Rows from block 8 of a small image classifier, named by matrix and row number. Rows with one number belong to one neuron. Each number is 200 + 20 x the weight over its row's rms, rounded and kept within 0 to 999. All counts start at 0.
Before each neuron's rows are labels from the 100 images, of 14848, where the neuron reaches its highest value: "top examples" is what is common among them. Only what is clearly more common there than usual is listed. The data: seven-segment displays showing three digits.
# fc1: MLP up (model.blocks.8.mlp.fc1.weight, 512x128), inputs 0-127
# fc2: MLP down (model.blocks.8.mlp.fc2.weight, 128x512, transposed), outputs 0-127

top examples: the digit 9; dark on pale; second digit: 9; first digit: 9
fc1.31,192,185,194,215,197,183,208,216,182,208,214,215,219,188,202,199,233,221,220,210,181,157,154,182,205,194,205,184,236,202,207,183,181,202,225,220,243,196,192,198,201,211,215,200,189,172,191,167,189,224,213,182,164,181,193,170,242,203,199,202,172,218,227,205,240,200,212,199,163,212,222,204,222,183,213,182,197,223,205,200,153,192,210,211,203,230,203,187,210,203,219,208,205,206,227,158,170,196,163,192,147,204,193,200,157,183,194,215,197,218,235,177,215,199,191,223,220,191,211,204,195,231,168,173,205,212,201,178
fc2.31,207,219,199,196,200,179,172,219,186,204,231,189,208,246,201,185,178,171,202,172,223,216,209,197,218,195,228,202,189,197,233,206,183,224,169,190,191,179,244,199,191,185,198,212,200,193,190,209,219,191,195,217,204,188,199,223,163,221,195,185,203,205,197,200,209,252,219,193,228,188,212,185,193,192,215,220,227,182,223,219,193,221,177,195,219,196,214,209,202,185,198,181,167,208,202,234,191,217,214,164,239,186,244,195,246,216,233,220,205,192,195,233,185,159,191,183,177,226,184,222,234,158,231,173,200,207,207,200

top examples: the digit 1; first digit: 1; dark on pale; third digit: 1
fc1.130,195,164,192,190,168,181,202,199,223,168,190,197,197,195,195,215,178,217,179,187,215,200,180,198,223,182,215,201,195,216,221,234,226,184,205,186,198,167,187,199,185,230,173,200,230,174,196,204,200,191,246,192,163,195,210,182,187,160,163,159,197,233,197,189,157,210,204,169,198,185,210,225,205,206,195,214,206,198,217,212,190,194,206,230,198,187,207,166,198,194,190,202,202,218,212,183,188,170,234,163,193,210,219,215,173,215,228,206,209,226,196,226,191,223,167,233,222,219,220,183,212,231,178,258,195,207,225,204
fc2.130,178,214,223,193,219,230,182,181,205,183,195,210,183,194,194,209,198,171,181,259,208,209,196,206,183,236,208,205,239,181,197,197,232,214,239,208,181,215,215,212,196,181,205,216,241,208,182,203,223,188,212,202,203,215,202,179,238,185,206,254,208,230,223,224,202,217,222,226,227,230,180,156,221,179,176,203,208,201,206,219,219,184,219,176,198,208,238,195,225,237,190,204,184,183,183,194,226,168,204,184,233,207,190,214,203,180,194,171,200,209,179,171,172,220,220,210,217,198,200,199,190,177,206,232,181,222,194,206

top examples: the digit 1; dark on pale; third digit: 1; first digit: 0
fc1.134,193,175,198,204,185,177,174,213,192,218,205,180,182,220,193,213,183,246,164,176,207,166,206,170,171,165,175,184,240,221,193,222,210,166,178,227,196,208,183,223,192,196,191,194,223,214,207,173,210,197,152,221,193,205,200,222,159,184,193,198,224,208,213,189,202,202,203,209,231,153,197,239,179,197,209,173,185,230,169,192,218,203,192,214,180,195,190,188,188,221,211,215,211,211,193,233,216,191,198,214,195,201,186,247,174,203,179,172,201,210,184,198,175,185,221,187,203,176,215,185,194,223,201,223,151,208,177,187
fc2.134,218,211,208,213,207,200,199,192,215,197,218,198,206,191,201,184,198,179,216,229,196,216,231,229,193,213,196,222,197,181,192,167,206,217,223,159,172,222,179,178,178,214,184,187,178,208,218,244,212,228,190,197,230,184,198,178,225,161,206,201,181,206,172,219,190,169,215,206,207,235,203,163,205,225,210,211,199,175,233,219,168,214,198,167,221,185,182,212,201,195,157,186,194,205,183,193,196,200,178,173,180,224,226,176,211,153,218,198,197,216,171,212,228,222,190,184,169,190,188,224,205,193,197,166,228,204,253,212

top examples: the digit 9; dark on pale; first digit: 9; third digit: 9
fc1.180,196,198,187,198,220,197,214,187,193,189,163,213,229,235,214,198,168,174,222,182,191,196,200,226,183,206,191,198,181,203,190,237,185,169,251,197,230,200,193,194,170,203,244,191,197,167,232,213,184,171,220,187,205,228,203,214,176,207,213,243,163,174,218,224,253,219,201,211,190,179,180,206,193,237,217,158,183,214,213,206,197,194,218,207,200,179,219,189,205,210,215,236,216,204,224,206,194,202,179,222,198,207,216,194,211,204,222,226,168,186,243,213,216,201,213,192,186,205,200,215,207,163,175,169,208,216,201,194
fc2.180,202,187,211,211,211,210,169,218,171,182,193,203,189,197,200,212,202,216,202,225,224,185,210,215,241,183,220,201,212,158,166,235,205,227,220,209,158,189,223,205,195,217,231,228,178,193,178,213,208,147,224,188,184,207,223,196,208,197,149,211,220,228,187,196,203,184,174,161,180,199,207,190,190,192,194,227,216,205,200,194,205,190,215,190,190,216,205,186,178,188,181,209,181,221,151,187,223,208,219,209,236,205,204,172,195,191,224,197,166,224,183,182,192,155,236,194,231,207,164,194,193,207,210,205,192,176,194,228

top examples: the digit 9; third digit: 9; dark on pale; first digit: 9
fc1.24,211,229,199,220,202,217,202,193,212,181,211,209,180,217,199,221,201,199,199,196,210,194,192,175,205,193,175,165,213,203,221,205,231,203,200,188,193,228,198,246,237,221,214,178,217,186,217,206,171,193,223,192,205,199,207,188,188,218,231,226,265,207,211,199,210,199,223,208,196,202,204,162,179,204,175,190,233,180,206,187,162,242,214,200,180,211,204,228,179,232,173,194,199,216,218,210,246,213,199,177,195,222,162,181,203,191,221,183,143,218,207,222,236,205,201,176,207,198,156,212,223,223,222,202,190,194,201,212
fc2.24,228,174,190,181,211,212,194,179,193,206,194,190,231,177,173,204,183,211,184,181,224,189,220,195,166,179,198,173,228,237,191,205,165,184,208,218,227,175,204,178,168,175,181,216,178,209,173,179,193,206,198,221,171,228,169,208,229,212,176,190,151,220,175,176,221,208,215,173,206,211,214,220,194,199,197,218,180,209,199,210,219,177,196,215,220,207,217,181,202,177,218,193,211,217,207,197,200,212,233,216,177,179,192,268,159,227,201,227,224,182,201,211,173,219,189,201,186,199,225,186,172,196,162,209,196,189,205,200

top examples: the digit 9; first digit: 9
fc1.53,199,201,176,185,167,211,178,242,183,223,215,203,207,202,191,198,225,195,205,197,219,217,199,206,179,181,194,186,162,169,206,209,181,212,189,203,238,171,179,199,170,165,205,219,188,214,219,195,215,198,204,199,158,217,238,161,216,179,233,157,237,220,196,212,215,199,193,196,202,181,217,202,233,176,201,210,240,178,178,159,179,211,217,205,210,205,216,235,198,182,162,209,183,214,211,207,218,209,210,201,202,240,202,195,232,235,191,192,205,176,209,197,192,207,178,206,209,156,215,211,185,220,185,225,190,239,203,216
fc2.53,165,196,199,181,240,174,213,174,210,184,205,166,202,214,203,205,186,202,157,192,223,193,200,192,219,202,200,200,266,205,199,179,207,198,204,200,204,165,223,209,213,203,174,219,222,162,194,202,184,182,219,207,213,199,174,199,199,214,189,226,208,187,234,202,223,205,204,195,193,207,191,213,195,196,189,218,189,242,244,233,229,210,196,227,171,218,201,223,202,189,215,165,218,203,204,174,172,204,162,172,193,198,211,217,168,195,196,216,216,229,190,201,190,204,205,191,207,252,205,163,202,175,211,171,216,183,172,158

top examples: the digit 1; third digit: 1; dark on pale
fc1.109,185,217,187,212,182,216,200,231,178,179,187,184,217,248,219,225,192,209,162,213,214,231,207,222,190,254,203,209,159,207,226,204,204,219,205,188,188,218,171,195,191,186,179,256,202,213,204,201,179,226,162,203,236,200,209,212,197,178,218,173,198,207,232,201,214,210,183,151,206,203,203,208,187,174,193,200,186,221,224,198,188,180,175,213,218,204,190,168,150,219,200,199,221,206,212,186,190,226,210,195,206,231,195,178,206,222,176,195,188,213,202,185,227,237,217,192,167,225,229,178,178,203,190,193,210,203,183,209
fc2.109,208,186,199,180,192,198,194,182,227,218,221,200,220,114,170,199,203,171,220,188,178,207,203,195,205,206,201,217,225,178,204,186,197,183,140,202,220,180,202,215,217,214,195,174,189,204,191,222,204,159,237,146,151,216,219,207,225,220,204,229,174,226,204,187,180,183,239,212,201,197,195,219,203,211,188,210,225,193,186,184,199,227,219,216,182,201,214,220,198,160,218,204,174,192,177,191,194,181,212,201,193,212,211,197,192,222,215,203,224,189,188,212,197,179,189,182,204,205,222,239,181,196,174,212,195,209,184,203

top examples: the digit 1; third digit: 1; white glow; first digit: 1
fc1.282,208,228,215,180,200,180,201,201,239,170,183,221,223,212,190,206,193,212,204,241,202,203,194,237,191,213,225,163,212,194,204,208,220,160,239,183,200,181,193,193,193,172,231,184,242,257,203,213,185,223,242,239,205,167,214,203,200,187,215,198,195,177,179,198,200,182,174,190,225,224,168,193,189,212,207,217,207,215,193,211,197,192,200,174,206,191,200,222,217,178,210,188,198,185,241,183,184,199,222,219,222,201,179,195,193,241,193,188,210,236,174,193,161,201,185,204,204,175,213,222,231,208,188,216,204,192,166,179
fc2.282,228,193,153,199,247,203,192,164,178,242,218,242,228,199,230,216,213,241,218,191,188,208,218,206,226,201,197,208,191,218,191,184,195,180,202,223,204,185,199,226,220,222,179,205,153,223,213,204,213,196,188,191,191,224,201,203,230,187,221,201,211,168,196,209,206,225,183,224,215,202,171,181,201,175,216,209,186,211,224,188,221,222,187,219,216,172,202,210,208,234,244,160,222,198,181,186,173,161,197,207,228,188,207,189,191,205,193,207,166,207,195,203,208,197,195,179,200,203,178,198,199,184,252,163,198,198,196,182

top examples: the digit 1; the digit 7; first digit: 7; second digit: 7
fc1.323,195,170,174,180,218,212,211,227,212,217,206,234,219,238,187,206,222,183,218,183,235,234,240,200,212,226,218,205,184,204,169,225,242,194,205,212,224,201,207,215,212,212,194,221,215,181,234,217,196,229,221,213,175,214,196,231,159,178,204,189,177,205,209,181,213,262,210,199,205,190,185,205,190,212,197,173,176,208,213,227,182,194,218,195,164,176,187,196,199,199,199,181,206,200,188,159,182,197,208,158,206,210,215,187,190,191,188,156,190,206,173,226,157,195,177,183,210,210,187,180,194,193,188,197,189,228,194,219
fc2.323,195,217,240,235,222,168,182,197,210,187,201,197,194,217,170,178,197,197,184,201,177,187,175,204,214,246,195,208,191,197,200,161,180,229,192,202,208,211,215,168,203,196,223,201,211,203,219,209,257,207,215,196,199,149,197,176,232,183,201,214,199,194,198,184,189,179,209,206,212,205,211,184,211,196,192,232,206,197,204,182,234,246,223,199,244,242,224,210,194,188,238,170,176,196,223,202,210,156,185,236,177,193,181,216,205,197,214,209,203,174,207,189,209,194,202,210,188,156,194,221,231,190,226,218,225,196,197,191

top examples: the digit 9; third digit: 9; dark on pale
fc1.387,186,215,209,211,240,188,197,210,187,190,194,193,217,225,189,186,190,191,220,208,205,159,194,197,202,205,216,161,198,197,188,221,147,194,225,193,220,169,198,201,188,185,195,237,165,199,200,199,203,173,245,214,218,201,204,193,198,181,210,172,176,209,207,188,177,203,222,193,204,152,146,217,197,212,167,200,191,176,210,200,156,197,210,188,190,201,225,231,165,189,194,166,211,206,195,209,212,196,229,156,197,197,188,195,235,203,192,185,215,180,216,174,226,185,186,179,182,216,221,204,196,162,185,169,215,241,194,220
fc2.387,225,203,221,195,184,201,183,210,182,180,225,192,238,193,228,196,187,157,203,194,195,213,208,233,183,207,201,214,203,158,217,235,204,217,149,178,173,186,170,200,215,182,208,211,199,162,207,204,192,199,189,199,244,164,206,203,215,177,175,199,209,191,146,191,197,201,241,177,199,218,203,224,211,205,192,221,173,198,189,186,191,182,174,205,197,214,224,191,201,175,202,220,241,219,217,237,200,225,189,239,200,201,202,194,174,187,226,194,210,205,161,168,200,177,182,200,213,174,191,169,182,191,184,208,171,216,219,203

top examples: dark on pale
fc1.261,193,179,184,207,206,178,205,193,208,199,184,246,182,191,177,224,243,206,189,207,187,197,216,251,195,193,213,176,219,185,188,218,174,192,201,151,182,198,232,229,207,207,190,212,232,225,192,190,192,209,223,242,155,197,198,227,203,204,186,204,205,202,204,192,222,189,198,169,210,170,194,166,234,199,211,215,176,235,204,213,212,184,186,225,190,151,216,207,192,234,234,223,206,156,208,198,185,198,213,218,236,210,211,182,187,193,215,203,210,179,192,193,169,182,201,208,165,210,212,236,232,197,203,197,200,196,184,179
fc2.261,177,212,188,192,246,190,200,208,188,226,200,146,227,171,205,217,187,208,215,176,198,184,217,174,221,214,193,215,201,240,189,234,213,212,190,243,199,195,168,159,199,226,217,200,171,186,212,217,238,192,180,194,198,203,223,205,184,245,203,192,210,205,194,195,206,203,197,167,210,217,190,198,170,176,210,194,216,177,172,194,225,227,239,195,194,225,167,196,194,189,210,204,220,225,228,161,189,230,206,195,210,215,177,220,215,217,174,217,170,202,194,201,214,257,216,202,183,214,190,185,203,204,181,199,174,219,213,201

top examples: the digit 1; first digit: 1; white glow; second digit: 1
fc1.313,204,188,212,208,195,168,170,206,192,182,201,200,214,178,165,189,197,187,216,193,209,205,259,193,206,208,220,184,218,206,211,190,224,172,166,203,195,199,210,211,201,137,205,225,217,212,171,171,196,197,189,216,199,209,176,198,210,179,226,197,218,214,182,204,208,224,238,183,190,185,163,203,221,161,189,192,176,158,217,261,199,203,235,179,214,211,229,215,229,212,188,220,218,204,176,192,199,193,184,212,162,196,192,226,173,177,215,221,209,211,170,206,200,208,201,229,198,202,228,189,235,212,184,183,194,216,181,203
fc2.313,212,234,241,192,185,180,164,188,173,188,224,202,190,203,221,222,202,196,216,180,206,192,214,197,218,180,176,178,199,197,211,213,172,205,207,207,196,211,215,199,200,225,196,171,212,217,186,217,208,195,185,190,185,201,175,200,208,171,196,168,187,215,214,198,189,219,218,198,226,221,224,220,235,185,184,174,224,229,196,188,156,182,205,220,205,223,194,195,177,203,214,185,209,215,228,216,208,192,274,207,215,200,204,234,190,206,190,244,188,176,198,235,221,183,174,186,188,204,187,211,182,188,228,183,192,162,251,240